A small text-conditioned spectrogram diffusion model, trained from scratch: trained on phrases spoken by 400 fixed synthetic voices.
Rows from block 5 of the text encoder of a small text-conditioned spectrogram diffusion model, named by matrix and row number. Rows with one number belong to one neuron. Each number is 500 + 40 x the weight over its row's rms, rounded and kept within 0 to 999. All counts start at 0. Numbers have three digits each.
After each neuron's rows are labels from the 100 texts, of 14976, where the neuron reaches its highest value: "tokens" is the input token at the peak. Only what is clearly more common there than usual is listed. The data: phrases spoken by 400 fixed synthetic voices.
# fc1: MLP up (text_encoder.blocks.5.mlp.fc1.weight, 1024x256), inputs 0-255
# fc2: MLP down (text_encoder.blocks.5.mlp.fc2.weight, 256x1024, transposed), outputs 0-255

fc1.553:483485530470521512573485524500529579505436513477506560482461517477485529524518510479512551506502460497490517494495421532466440529475519474511527431474436448488497443492515492526447466603488537454468491475524499568456505523441479502494475510484475581494499394522479527581564501491554506568492566498517484438504433509550563589547495464518519477442497427467527548414437463454488453488521471505455497563509485531539539538483507481456455497516490534465488434496438595468488493486545522471474523530554469471509497518493494540564444544552495530533467547472487571430453467504507530470492526584496551587477440421542540539576501592488479465614456473478479534542439461475519544472522549484497538522482575517470502569455470484457441458464527573492472454535465514479462435481511509
fc2.553:559515439516484494513504475516487437567622518517559515533489444514519532548562355541489497476512497495476508499431623514528497443501521537491454523488571568471473526477475526512515541484467494571512508461408504471493463515524457528512480516535492463529294522493539513476472501477438537503433486434548488521497535456481483453455573489476462581561505521471486435531529560563501550516508484469463525484535497517529500482482463511571507492500510555506454547466554451494537487498452485511492492447495456504537462459469482476492499430482524483541557455515465444585544482495466492542491521455559494480519521550430509466467494442494468537477539504549544486471544537511491458482482452472492481500571462424528515447559540517538536571483475428534517508495462564503547509485511472
tokens: "moved"; "river"; "hid"; "follow"

fc1.88:553566532512492485574471536477529566507487580480527456534428550445534516466519517483547496500498489515467592541518486572519495478509539478507553459432476451474477496484536456459495444597500574493477515558513517534446488450444472510484438581430481555484491437478519545537579506494554483525435544474463466476471500487489501555523487444508506473457534531495522543466476520524474474518539407515483486541507491512553550530546465472513482527501554515523548463506453512453482473499502483464432486497461427548523460552456459548490434482569436543471504456495446557526512466517536532474455431555503527562521463481552564534522492549548453476577452421522539540568434508481497500464550542518544526491483593554491579529439496457432491506458476504501451424486467525462425498435575492
fc2.88:490458499404536527497510484519508490450501446469440593469522476541494529529551407443478567531406569519525504483520507492458476547516520484562453469520475473519495483471541531565542491494563456477511463469510554508549550563490520546501494530522551527590417539500448529530500469406496520551376458541505486469548541523526517492477525509515510521494487452533527495467448472491498511458502559529527491566499460513584522484431448543478572499569454445429523476497509459533496531584532541498539559537520495456533532464568529548520530535537533469585534542461495522461457388444496483480584520523495476496507478452521439504554475531460546443512518530445494500488482459465551537545479507460476475553519495475452485499496537510485542430572546445429493555538529508512533457524429537
tokens: "hid"; "we"; "river"; "moved"

fc1.308:490453535490544519517526510477566573481431525483511527466469538494440531506488505430543542545514476458504506441527389513450398544451516428504517443512448418472485449491517509585486477535549527449444482485573488556498520511450524503511467467550470545547509474489448532540532482462518527525459530576509457441519468502511534565509494521499545497441520464482539513462467420476506482496538481522518476557477450503528512526484523510382458496499470481484492452512425531501438553506567517520476508577561450475519512505499538558558488559512505499492519503471475533437444453475496515463517550588505573537462449411578510537548528584476532471611498484449486556518464447505540532483514569469450521524504552518419473590419487503436458470494521518486469448530492500493478456482511516
fc2.308:544533463501487503514501475543450485572622507483572503535483425518515528512577386548466501477484515502493514518450635503525518426510539551514439533501553580479507565502484527472500543471474515582486488486400515454478431512553452520527477513539477457508340517510515525508500497493436511482435475439543485541483518454474455465460542492476462565540521512474468449527515553534502553505487494444438562467554528564522498491469459538569488489499508556489512538447570454509534489500414518528490498420502470511533473463490487469458485392487484512542532455531472439583528477512474516552512511447509478496498516559433506488451502442498509531464529490563544495486536525514473460476511448470514486494555448419529506429559505512526543551502500464495495535472468533522538517474525504
tokens: "moved"; "river"; "hid"; "follow"

fc1.282:527438491485517535569544531485542544495500545462491526495437509507463570527514473427531493535468491427523577456514475550452437492457547453544491455516469454474488458494535548555499485561549542492461482490505544501501524496504482535524434555494459563541474426483492538557546426442497491549446524527544438458486480480484468556504525514463490507419545476468547508450452458503497503499586454496503492524506426510560562529486440522466431500499509477483521448471481471517430569519516558501450523502480421516545502531498499556542436502576521516506552468478428550492452427490488531496505492551530566526459402417534540566555495539540535478582499436474528577535485492553495522452540540481441512524524553520431465546436512500461488468500530514454436474541469593527488464441557547
fc2.282:533502499440513511516517419542453502542612501505547518521470413526526524508612429523448512504427584519475483487503600496524536439535526475556398572501519569495532535524513485503531517444516481551515484485446583484490470544520469517509471527498503442495413568538486488523477484466455516551410428454544490528502544473486491418507551533494462541560488445475505445526438519528507569454465564464452556500556493530558502474445458570536535513517484511460515515451589448535537479559418549527488546444511511498558502458508507514481478430519491494563543476494488461559508481477478510510527498501513465485494496563459507471482482459460528458477539481544534460441539513490469483503510487488492494520544431412534474447509491529508590520576509436437476576502474523505559507486506494
tokens: "follow"; "hid"; "moved"; "river"

fc1.327:483510480512469456498417471527460420501537442572488553477573488443521429485468502516487457475506509527442448529469578458508549473582498505512457503492557505460466511447508563483458474482492506510535556544480510504568523523498503479466567602495539497470504492475559491465459441523463543503547468471508592536512549532537538418525470439509501493581451473467504536486531513546485517525420545540478502519490499497447456489586397466524502453479577526509503547512509504486536464467469464459563510496506522576527498532530467464526567489534553475480504540531585513527520527545543466471421414482581428530528460538447438508502504469507408460478506566491487481505519491492544433527453490474449422455478479468563534458498557472470498568492453499528541565481529543503470447566437460
fc2.327:512480513500571564538506536500530579489496460433524498493518546533486516574508408436464593562522466492552535478553457469432446515459517493520519457522425496536513456494487484527479473531501498465488470498488483503449457440490525540492535499490463519557391488509432530560518519493532462502525549538468449404506493469481472539488581490481453552433545511524599469476478518455481463488562491510504525560463446468486496534492522517512507516561430490493513438506486493537449539524525524526536497507544496439517486468475539532489537522512489487477504489413461541478422526424432530504581530517426560503484509484593466484564514577497606487556499532508513488494462443474473571440540546471533532550565549551432514496462460544494493403503566519506476442559512500516519532550459563
tokens: "slept"; "dropped"; "clock"; "again"

fc1.134:453509480512464458504468499526431419476521478573478531487539463458555438479495510544498446459488510535462455581441567475519581479582474494522463491493589514473472534466538543460468514488461494513534563518468497510584540516493515480476541576464583496447491502477572471447488458494462538502527478442488592564521549568517535478493493459549501495580446497517472499522539544508514517509407536535507513501520526494471477469571449453526541440476564503492458564509512518473552456481494440476524498487497538565503559508527425474517546488501556476471490527544610508512534520541523462445443479464542419515559471530411466486485511424523412480473504533490490436496525528493539392534465476507446467476494483451577550461517533490486506558525432496531522552470545521491482451521457427
fc2.134:505513514475565565482514484475510585514488481466532471507517538510449515589531424416473550571487475465533605443533459482441470495462533487522518476484408476494492433482491469528529467538526516492468479533509513539446448462480506529507521475462435533546416506488422539524518522525582480511512499535483487414527459435456483508531604461449515581439540496493612495482466506512487452511556487510492504524489462466493500483459500506481476513570442522478572425516468507523418559509493515518501510515556500457546445505458535515488524520523491537544519459436475511494423505432432539519529526542441573497476510482607495521575488599514549523556465505511496561490468441485487582497521547462524551528583535559459523493457480537508525419493527488486490427553509519510511532511492535
tokens: "slept"; "dropped"; "likes"

fc1.449:559475515496507493565523511482573562489490565472558515522449548448505528480519524472525526536485492479459557485549438555481413505523543440487515434439464405475493452479518513546485438566538544486455515500496535543452484483491473526491444583507459566519511475489510559550555467444561474540432534510527472464478483472515470554486476495470507468474557486473512522460474452496431439484536445556461480551524496538569544535493445501434466505513522498491519433528435487462462512514516500468443511541536440471538488527462506559522458486561493559493526447497434563513485431511535542488468544539570560547503430488562568539558525579515510478567429435511535579523461460513527506441539555518494519488480583532488534553419491483417499486488503521492461461506469571436458464443563505
fc2.449:520490424475511519519480444533464494547592514546567486547477422556488503517567485528461508495452538504501496483462628522482493450491510521535442572531584572439507554522492506542540554452488477568501475471484544460475471522519453489528469510516498441555483532512481453491496433457427516540444454458550501568502583458474493445487527507484467558581459488488469453534475513534524576456519533455466544443540479518535511481454433539528500505454480498459502551467551432537513527550457513537497525468523470521515506458480508508498480416472524479553577466490468456575492467458457513538506534439522451485484477534440510487464499436476545487432542479543557475461551539529461436512500450457461487515529429375513476467538517542549531552537516420453494538506464572564542507477507516
tokens: "river"; "moved"; "hid"; "follow"

fc1.598:510516468510421449483439467519465422483504479534491497490526523398502429434437525526489419441518488525472469549511556481514551474545518505474467506477583509428455558485507540447501485486503540513505580552472521520525514520517480480448526566454526505451522485472597498484498484498484505483527470474476579584513551548506480459514451435514508456555491507493460513512554498566464533559473511546466533511516531488492499496553414432494511477459597487517517552543514525481559468495472428422528503526481525568528456554489401481492520476526503522484533496573547502525568498580558477466407419458551462529536475523453483492440506445506402463473511511507475503489509544501541457500512494526486418428461489484561546453501536442468449583506409498521491532441514555498476486517476452
fc2.598:485468490478547541525511529443538575504461485423556530513489532545468513523562401496524574556460529494547483462513417501449452521483493507499542518497435471559559473537499466535462531498502469428552453473540525485464470494443518546552511466503487493566376516527417506512497536512497507494489495542486463445487503471505522529484537510491490523501551490535531525475503484409493446416514542437568483518431488480474530471441537514439502502574440466457482413534520451553463512546524548536500508498558548425499495461500587543486492538450499470516472529486505559460437557466479550542581571509445547515475557441563495491530503591456587515528495524502513509492467458444466599481511528444532517546527538519446489536496496505566553421520569481445517460518504460537526507511474528
tokens: "robot"; "change"; "cancel"; "box"

fc1.372:500515474603456491469457493467532480528508478545514426509518539443476467440492541506514413493587457463505479485456543476469491481484472523444519496543622487487368547489492535543461546462472513492514533499502439505519495509489511445492527531462499491485536502409499422467484461540442517462553514518525526581488579500523532468492438483495513443532453513450452526517577480545547527523491478485486495433481475486469487497596452495507448474401561526548456618491484516471552543447500443474514459493495507647466454508502505473494521476463530464401550474572516513505486519571550489495404458459577493488487474509445475499475496457501461484483529537522537521508488523499485474506470471489477448455461485474498555471529570464506479576460454492572525494466465539527472484536469467
fc2.372:498466512471563517521518508520522500417490508489502591432485499563486511602482422475477556510475511539497501477529447495478436558486514447544480444504459492471540443458513513540503489539571480453467485495479527517530559500468545545511504498575482533544403491521448529510521501452494515548459513526443465410538484521483487500476569470529519571473510444560582507509450445481502453481492505548523493551464474482538492459458504500445552487544428437459494438497504532473469505553516496539502536550537523439543527496524557535556505550497526436563490526412490517440426463419431494460567513540461512536509509447595497483557465562449545482578503484416434494513472460473560535480509560477497511582596537500464487512457497571431502435519524470464481472530558489477529453507499519
tokens: "open"; "six"; "book"; "picture"

fc1.86:472523463511467479450454494520496434501501501603483476453512484474495411467547538520487436430533509502458480540413560501486514549539456487496482494442608516528437507430557488468533514485481474493472553477493487566537534502516557467448519596370515496466540517468517435434468457501570549520511495449508589519533489502528549459571459474579531454576413479511456464511505525474488487506511498490466520449506492473515490466531431511526509490463535486489472534500481565434541529477444419462518488488528528568510489519530461455542499521504564449487552511532528453462490477549526419475448465453538479443531455529457505525504482468486427433496509505513493459475495512467495412540472492514426527475455465480554577482513560463488502555510431434530546477493528586549499452506519448
fc2.86:488497464449549504500612504498519502447493466418585556491517520484455600561496412485462598540476490465540508423580464501506400524464557510515471476527441487516523443535498557518461521474569514509536470470447511475518526505549507556517507497608488488524407508513463542550518537481444488479493483597437444440460503521472462508512551529480475550436549465513560519522455505477500523506493513529514487540489481550507510530447540553488485526580483476507504476501502467593402527545548539523536495512506537422520550457497515522460514466517478533538455487444452531470422508468442514505548566537442509526483496448519485502512499602512557598484538518490482533523527440514568513481529496463509482531577538504422469525471450530492490439492546491474467530557506468507514480518460536
tokens: "slept"; "dropped"; "likes"; "village"

fc1.468:481486486538441452466450458510483426489512492544474505505509512402489410436458534524499423463524492525473494565499576503502535450573499534528481491451594492443453537479495525463470475478498525499498542550499484500505477506539501470462513568444522509462546514453569480484468487495507505492525482470482566575507575540526512425490446429512524463565494534493443525506561511569453511576446520521497543500501545495494490473555400448498510466458594539535510558535503507457543498496497439447522480513502503568495451545496464484491525498472483508492577480608498496530566487566555490455417390462568453481547465525474498487482521467506402461479499506540511487457507502483538446517497471495476406436446487477567561445516549445504493574506425486517509552446532564501478484506493454
fc2.468:476521529424503562538483538481527573458440486441532486557516505547495535541557409474532557554476515469557511472526388501482475501454425478538579463485474441501545458515552456518487548517518461399531493509546554477499505482401504504538493468500547500510403487534467484498521546484494493455491501542466436494492498493539585559532549525517494560436536476503510533470529473450568436453493546466592495464440492448472515471453554485406462498513490454448458471560522449513450518576515499547520518526529534467501460503548576540506505519444498483495465524500531585466450514494447505507532576522451567541460562404542490551534467552495573520521471507458496519540426491447480563465478525472506539494516564555437482551498497511546529466554538500474510475507501454537497501508479511
tokens: "robot"; "change"; "cancel"; "box"

fc1.726:540476520488500491582537540484581557488508567483507501531425527428503545496528499473515487505506486471465537491537499568484447494496562460516485413442486462465431490523536508551488411568530541503455502507502534552467479471493456533485437534420472551502495454456517570521537453426567476563429566470465453473466480465506487574468488486463472476488528470502506461487484482559439490495571455529462502540531489514572556551536457491459469536503520485471519427530445449453451525505559508451432494522503448522537470550481465575525420477551494526482565451493460557531488413518503529480488510550530554560520445473542558545513487546554506420557430426496567520540463497528520478448543547514474487504491570509485556536428507493432480494511481499527454466511455560481463473436564537
fc2.726:526539453461512510534497439511457512554571513506584503539488419540493536554623412508480513527445566464543506500498601517457512427511533493535414558522542521482510506504499493512488537452516504543503478450446535500488452536469480515553484528458467446523358569496481458519481495487446531547441454473575478511485533473494518469548546525487512562512498425409544469485451515539560571458486573462476498477531444523524492450438469599511492506497466519487497517450548462544508546517445560535477529454507496531549506454507513517472481407507492502572521466505474445570479474494451518538512516496528477487497489523443509493515507438506516516511551501563568490447540498514485467499489485449475485501563431427483437472543521532513610536517513452438500555534473530566529505489530514
tokens: "river"; "moved"; "hid"; "follow"

fc1.748:484487452558446491520442486494463458502508479529501506509541551402453433436401513483505375490529435493511491538475554485446531462516504520464488498490596497443410523470462552498435518471509544503499552522469454515505479492502463456504532586469504502475513470440525482492549479503449491496534476528518520570517575527518511460526467442491516472542497542465478539482588509543512517572508472589489530469529496503474478535590446448497450472433576542555453573527505520496580535456497432463542478528523477567498459507469481476513540490489508506482590507576505497525523509599560504456421439486618441504518472532472464506504526473518430477498502524494499523477483504530542436493504495474492437423466493466497556462525547447491459576465434506556482530483495550511474446534471495
fc2.748:501485536480578569538514511493540542476465489461503543530497494561520551586519415488505613556488554508515462471543425503468409516478491479514506476532442457489547434524498501557500526508505446430505467489541525470506515507419476525552491450526506507577415503514431510514494529498475491545482515539497432434467513491516495527485575522493500589463500475504576502499448439458532481451502545478573484541437462476496508475458526536414525500529427447466474463506503491489444474556505520587488551531538544433514505460524591559526506518501505437508490519404510542482418513433432506503558560520455532553488527446545491496541477551448600495531513500461512489527464445484474566481512535447507485565586532480445456538478504555502499445548575493484506533561513470515520496498491523
tokens: "open"; "six"; "book"

fc1.599:516442471507522533533550500472584556496463564462503529489438556493456561526502489435533543549490475441533591437533441567432423513447542486520506457505468433474473441503534529580502517557545526483458466501521524495490510506497505522541428513519459539551489466484468535550533457446488503529421529561555435448492467463483467516500518514474485507445543473464542530443473437500502494508570453485516489541485459544579550507488471519426427505519475494492520442480458502522461568513518548515437508525531441482528470486480521580528436511532504514501569460476443590480461435483481529515504482566559560522452426432573558562556518551503539478572506447467522564515456462520501528460538532474464508530514566544446460556460485513487493446492547505468463470548490551518517492446566547
fc2.599:541520493450522497498510421549442485546613501510546526531473424519533503522590421532445496485423581538464483508471602494516540461540515494546425567507543589471533534511511501476526513432497470564504491493477558464485477559516478522496476523491498458486424573516499490526484483471465532542426417444527508520511524449457462450477570498481448568562458465494518440521466523511494548442473555473473542501559490548544509476453465560567535522487480504471521526455598475510542471540426523529492554445502510515549504460515492489491490435522526491566543464496509446550505484480447505524521518472523475468499507593461499491500490457475499488490524489571513457447567505481468465502511503494500523523565420399549474428496488544517590540565495443444491569493488535514562537486492466
tokens: "moved"; "river"; "hid"; "follow"

fc1.12:499512491559436473502443501474508451507496475540468443490533514434503451430463535510541408478588466467485481506467568478490511476511488514468528489517601491487408547513473548521459502462461516501484527493519438509511486489519486440466529538438501499478546488430536450487492462529482492443547495503501533588495588508514525489496450462512521445532482566470450481525585506546508512538499487470473512439493502489474486511600434479520490474394576546528477584496468511483562517399496434452523480500483516623463462529485496477499531488449500491424570479584475491506540523593544489492427426464650478469527467502454476476481511451506437483479527529532510508492483508506494452509491479512466438427440458479518544468538539465505485561460456494584515495454479528538493499521483484
fc2.12:506474506485563533551534523505514515424465491481510599496496511566489552579498423493494587521478535533525499451520423495482414544488487453532477470535462469492534448497523507565500541533519461410497497492509532493534564513447500524542480476581501504550399510517428525511518495459453503556466511538470448449500521525505509517483569513505500563470507445536562516498463448454519469469505527521541480576414443490527508473453513518421539490540440412468473449534503515495429505569545502576484522561549520461524542476519585542561495525496532446515458535423516545465418480445421496458548550511446515569490524435567504510531479558458563511556508489419456480528499447499532548492493557468511467561575548495461485541477531550467479454533533507484489483530544496488516445494492512
tokens: "forward"; "change"; "robot"; "cancel"

fc1.403:447478453561454454478487502486463444514500433533503517495563571455475444467422511509509439482534473528468473512462526439484528478558466501383478510523599467479417514504498529500472509482502537483527592513510439517539506465504484466489566555487528479464499507402547470448508459504450501475550488495508566526486576556557509459523463473511525477553466516492490570481542486578523503570464508564525498501500505509445443557597474470474489437433582501541432582567500515490524514453538467482574456534493515601489506513486469484504561502501511483474524493537530524516513532564550472454371445488589473515509471514498444491504535514533426451500520568502498481496519499524528428498495495487483428444459475481518517509499558460484467549459440489572508510491506513489464482568433452
fc2.403:557528510491552538544539498490549581522503452408495504563536503512488552569536451432483581578472529446522498458510451461456430524435531495535505499498389528489536431521494490543484472497473494530487452483475525473472489486456466581552532504474453501569442477563454565557503510557499493545538515561516436417479454452452456564508563507474486546436557493467564469473465442442488474460560512468507504532498463517473495484463481540496480545576452501463496411460529504492429515517509518534534553477526484428524482500485539496510537495520496492507502519452487509518457585441459522526562521503442573525464485493539464530553527560477587488506498532518517494537451424523478606449553503454518511545561528511429492542462445538500488439535550525478467488557482478497507510551453551
tokens: "zero"; "open"; "above"

fc1.51:517516456559464483490444489485490453522500449551515440504561548411476470451469529503530384499529480504504528529516559450496537450511497526469511485470620469452411533494482502491489490465532564509506545552511463507507483466473488458476570571433487494462532504411526459469510505525460502476550514483521549555464544494498508458518446452487493441544483537441462570507536475602516502552475462513504493455490486504468450493560475465486454460426578566564514568520491501481512507446479460461559453506469485597484474528488466481497562472509520503441518435582508544516502535592569504480398413497550478518537470517500450511500495430555423494522475550533532536513479539525515448486488498495473415439447480510524535480508563454493486573431448486559490506478486539520450478534460480
fc2.51:515477503467541561552537520491515584477476476425476555538529561524503507572520413461460633539469494516514460449514445481467445532449515493483507460535433530511572447543466468556485523514446456489503430505495517488466490471478494550520519484555490482572362475501478566540490500525477477512528527548479447421488545488505461556479568498469465568468541490549563466500496447398503475457516520510527518546492498463481507486469480495481519522551446456464465460507523483524492525511551534541537514526538539422488488462467556502480527530462458495507504547463478542505454561415446496507578568474451550532477542466536472467545503539448584482504518529456489495521463439514480583460542514452552492547548535498433469515491432541507463392529537529484489474559502479484556509541475572
tokens: "forward"; "robot"; "change"; "cancel"

fc1.378:541462470504500506592551544491561583483504587477516491537422524494470518498540495466524509518503492482496545470522491598479434490483557452505494430482501468469499477533519500542480481599526571485441491496495548512450481465474443527507430542497435540524502449477492545545564474434517475541411536495511451506451517482489480587482501519465502495448545501459504507469482439522492499473576442510491469518528476528592579581511469504467471531496499478492489454496480487482447540495545525506436515541497422513494477511467505572528426493498524535474540456507429548514487418492501563471484576540524553574496434468520596539518524520528497478546497414496549570571479495554540501421562543498462470507488589508458485568478514494433456480495517514499432459504480564500502465429585529
fc2.378:527486460438515516488503463519485504556581529509570505548468419538480534513619393503489520523430569490514496472464587504470523443512504518551437561534551564510506512550495480525512531435512513561523486444458551471494471565524463523534468492482488430535339557511498488499467493474455514538418443468570477507491528466488499469523521552470458527553494474466509457502464518504550566445497546450460511478549467532552498478454479559527505521481481522476481527445563425558514532555445571534471526458516478509539522440496515506481471423521499487557530468522479441563482480504489552530526530494496474484453500536424530487529519439478509487474546475544571466462559506524449459495497453473485503503533420428499462475550502508540595523545508439447469561522471533537553514462527506
tokens: "follow"; "hid"; "moved"; "river"

fc1.548:499466453527486532480482477469528495524518523518467444485488515462420492462528519463466472564522514414529483443453580513455462522477549539473467500595614494509461498531464489564451535483482545478468475474530421506486483484523501485521500513466446489537516501394468446503473469502434466465516496548563462565466601469497481501517491466484488485535509548438461465499536483543551572497557504439496467401510513501500516527549427501525459477462515527540463610482487506538539577443525508542493471477558503566409460480469576539511488490423464472488637450570466477490494510541505498515482463478619487448454485471453524431504561450490492450469548491533562489460506489564467503497542467453446431478491487475489490509548545499545502522466508483530473497498476517580559517494508520
fc2.548:516501517466532528557499514517484524423476499477491561539480505502559501565490383494527528509470532549502499504554422519502452466514491461561513434492454483460520454493553500518520509563522464431499510540502542500525562517408493495526483510559544547536371489532476545522532519437485528524448497493421474454542484558510519534474586484491507553453544464563557527508496414507491457488457525536538494568452463489528531457442525451425535529566484416450486453577497503436455452557519451525507531563506503472515462525545523554533498513498506504517454558453540584465478453472463493442508528502434522615557520469560504509509471546485522513544468491402434517556421456466572555516473541479545454516569552514488496507478505527471487478525498530483532503518542474470476427486501489
tokens: "open"; "six"; "book"; "boy"

fc1.395:535458560517478447538541503489576594499441547494480489476453554444526565477556515525539493506508500469460594467564439544514437531532529477542538432422449398513453495515536491485500447577568516454472548518551525553469496494454498483478447510411470580449510485491516467536533522446551477503448554496502480494480408465492513525521492545483518478494496514475490551503494516464479440462517435509485469513479517469559538508456529540455474504505545465505555471480390538445441502535521499456459509500489485479512542581495490542532454482518470514461455464506455592488500434534531516505483511570453579551489471439572555549504474535496519452584445451496534515550447496498505493479484546544507523476484595591487549551462503445462515514489480507493482435477473508438426481458539463
fc2.395:550500432486568561557473450491520466538573505505550520538483475482470515558528481468483495509498513510535484492458620512452471450470550478490427536570570559458497514502467519568521567469460503529482459484457527459508453532523461483539467546521474433547477486482476475488502442453393525554420461493525462523478594492491465472460523475470456528557506471498537415526475476579553588506510502478491547487548427544554507528496450516541538504474476529498496534504545440530557548518485464554486522500533485530523466467469534515498480444497498460544607452465455473565473457470470535486503509445576446477499450512433518454523535470466542448464568487560544508470538498543492462459560501410478435528528444412463491482498526555502480521538520435500455535547449562548552493493512537
tokens: "hid"; "moved"; "river"; "follow"

fc1.620:497511505496501507534480497423584539459445526520489483437478535481461481506484527470466499527495537404476533489527491518469453553494522444545519448549504427457451491498531436510488497576530597476445511565548481621500554502428546446475479537465473565519547470466487462508528480454476481516458528516486538480491501529540553534557510466528599520472492447426498564492484465579569515524524463533490446509438474468539512493498599483446437453494488453497534528579426565519531535497549490521517525551566449499476504539476519533549482540499598468518482501472462518463469441496482529475483460519520537577477402499569502499552490516535521510547510484463523550555449490550578498465504545464423436487496565551496483537458586515448481486515509432503481446502532510556493441489528488
fc2.620:512438463492507539496521452559440502529505513556536502485528464520447492556532440468470556521482508575494434387488494482414531489471492522531503525470488497564502462529462550436498555438423481522561516471496495495538507547584512541558509475579521448558435513523494471458483446537499546517553463452532554513557455490499503446530586567482476570477483527605495502447467548420483480428488506465466507518484467547421474487481521629514494497513530520464530517475518525521479510523480531499453554439588539499558545380524484449485512480509454530519460488487541478489503523515436488539546519436465487428440560542487547562539495543444560498517537493539498535476542532491486491496497469432510493457582464428503522425505480483532532466507549526496511515530544522490565514488534469
tokens: "moved"; "follow"; "hid"; "river"

fc1.702:481509451569489471462453492457462459503500434575532502472580509470478463489487524469548422489529442485443475500492528430467529472519478492440504509464564476505421492455454507509448504467510516507530561488499425512535504496445501471484569563481508485475516521424524477441457440544469544504577500480520567505521544503560531469531479492505497480520460499455515561479487500588519487549475490533520454521500462510434406499604480484477473446426559547550467553539497487483487508385513471469583459503512500634529491523501474476541587508545558489481517506538548496502477555568536464488387471529535433515523461512494447526535524481528397528536500561501496507486474489527497407521451518480459473472476487483520534497467586488450483534418461486552525509513479511504484486566438452
fc2.702:539487492474539539544545516510546565492500457400483541501536557510467538540471439429443598568460470488543524460484466491453432549432558495507493447532429526495541438514482506553483494531483520507460452507487523506463491473522497529516521498530440502561425460505456576548528500493481477510506513597486425432504524494453435540446547481456469543444565488533563471488474448449496488478549520512511560537505454477490493518474480478520523524583459461476474437471525546533494540533524512534548530546545491426507521477463570509488526505510461530550504510454458538513450524462450541487569502497479556530478499472570462474554564561475575466501499538467489517491487438532514605424587497464533476517515544542428465519466435525482488385516535519472471470547520479492544484553459582
tokens: "zero"; "likes"; "dropped"; "slept"

fc1.122:529553475498448487529445538523441414513515475527475454522541537453492455410459527519489334492507494505518537533501535464495550456523502518515478495461601525460435543495541524495497462502489518523521576584462522511505507446499485469482554573410505503465525481459528440478554491518449495486538489497503545578476553526485522498567443445512507448537489511479465545480534496543519488558487488547504497431517523494482465488534424440511489499452580518518470573505519533466535493516465456431536483493458487557460492521511488476501552467523477495481480481594556540536512517588587491471433383452539463517547482534472476496492524434572396459475470526526540497517525519517551441489492485494496434428427487517499527459527522429489522577479421536515501514469508535506478444521462487
fc2.122:482477507537548535507509508432547599508446480429506531526511533552528501560475427479515619522483469503479440456541445470494437533450499489515555491547435480496526438513485481524487520477490439458517455501555502476471477505433484567539529451578500545550431470512474573523490516560497482490553516533534481423483500447509496552499580522449511568461501512476562504461488410440499455483473531494534493513451494489453488489487548513445473508536433471467504462529479429518490473488539518545507509509532539430510463527474525533483514532463493485473489525426519542484466611406452486521533586507464531516451535475537487498530498596436587515537496533476468524535432435479448601478536529472544521527555570513471504541461463572524452444537558500477538476545470450458483532539497505
tokens: "robot"; "cancel"; "change"; "box"

fc1.323:489401477477534558574556543492512547479462536467523487519448527525484541510514487471526494562477506526554523429540441562462440493441534515527516467573525432482450468542494509569522558560552527472501459503527538498491495503506476505539436491542485520556480451442442461559575482460438484499436522554533433494472550493507519572516519545471482507419499503495532528471513429496576536448526447481552481463522441481532547578489496533427469548447468458485476503499470464540427542528534509560448485534482436562483528512500560547485436512454454489460492513494451573450446465491474516516480522521467529594452510422524535534520452516542546536555536440448496563587489508494505546461508503465530444514516567536403439549562532514495449492505514561464470482548480488520461494457542536
fc2.323:577490498460527534507539438521517472534580503505509585489466458534484583551577359479497513539441572500478495479443558499470488475521544476555414524497491543498513481512532529554519475464500492533476483445473548472519509551506489531514467516526513446552316550542468535511490452451495506582396468462526472445512513490492496482507563527481488560516494457484548446486438495501455543470493551497489503564505453553575510483458455577528531514553491498477466489445563465522487505563464527510480553496568517481583532454511542510550484459580536473568545477491492459539465451487476507498518481526550502480483482520476522509568549495451502437523495478549545489459540450539510518500522508456483503542565461425488463511463506523464596484535521467465468545531477549505560492469525480
tokens: "moved"; "river"; "follow"; "hid"

fc1.526:522541474571445482550450482452495485516501468545498432498552557411480482444441548503533388481564464456503495532481584458481494469482522530454523494483567454465406542500469520495453484484479529514492524523505443528482475483478498446499549565441470513469533467416508460503497460523480515461557511510514511559489571508503517498525455430491508448528507542439467533497542480550522519528519474508481501471477504488465465516569443466523434465424584542541509595513462528475562526405489441471549473504491490596507446530461487457512559472513515518430574480588494522528520518600555504502398414500567481507521443503453475498486513454523436474509504536538524543492487527506499461503503500479435426435437497510507539473501556452488464570455442498547507477466463536541448509531470477
fc2.526:481461503450552544509499549510517541414490484443481580481496535560487523561525411465476611534457504579515458486531430497491441581458503478498475456547454508522560455501479483540492530536496456471507448489497512506528509490501520538524507481547513495537408514494449520505473525468446483521484497565448456418488528531521485520438577504501463568496528458582542473500497434451512487453491549535551507539476484480505511503492511482476550505552425430477449464512509496535531521521536541566490532543537533414496551444503572537495486537488458474529489575442515553455445517430432512458600566502441496532538540460549496459554498551444586472535519494412472474517480472487527542478547547451534468560571542498470464531489469556496501410523554504507507498553542471506565474504484557
tokens: "forward"; "robot"; "cancel"; "change"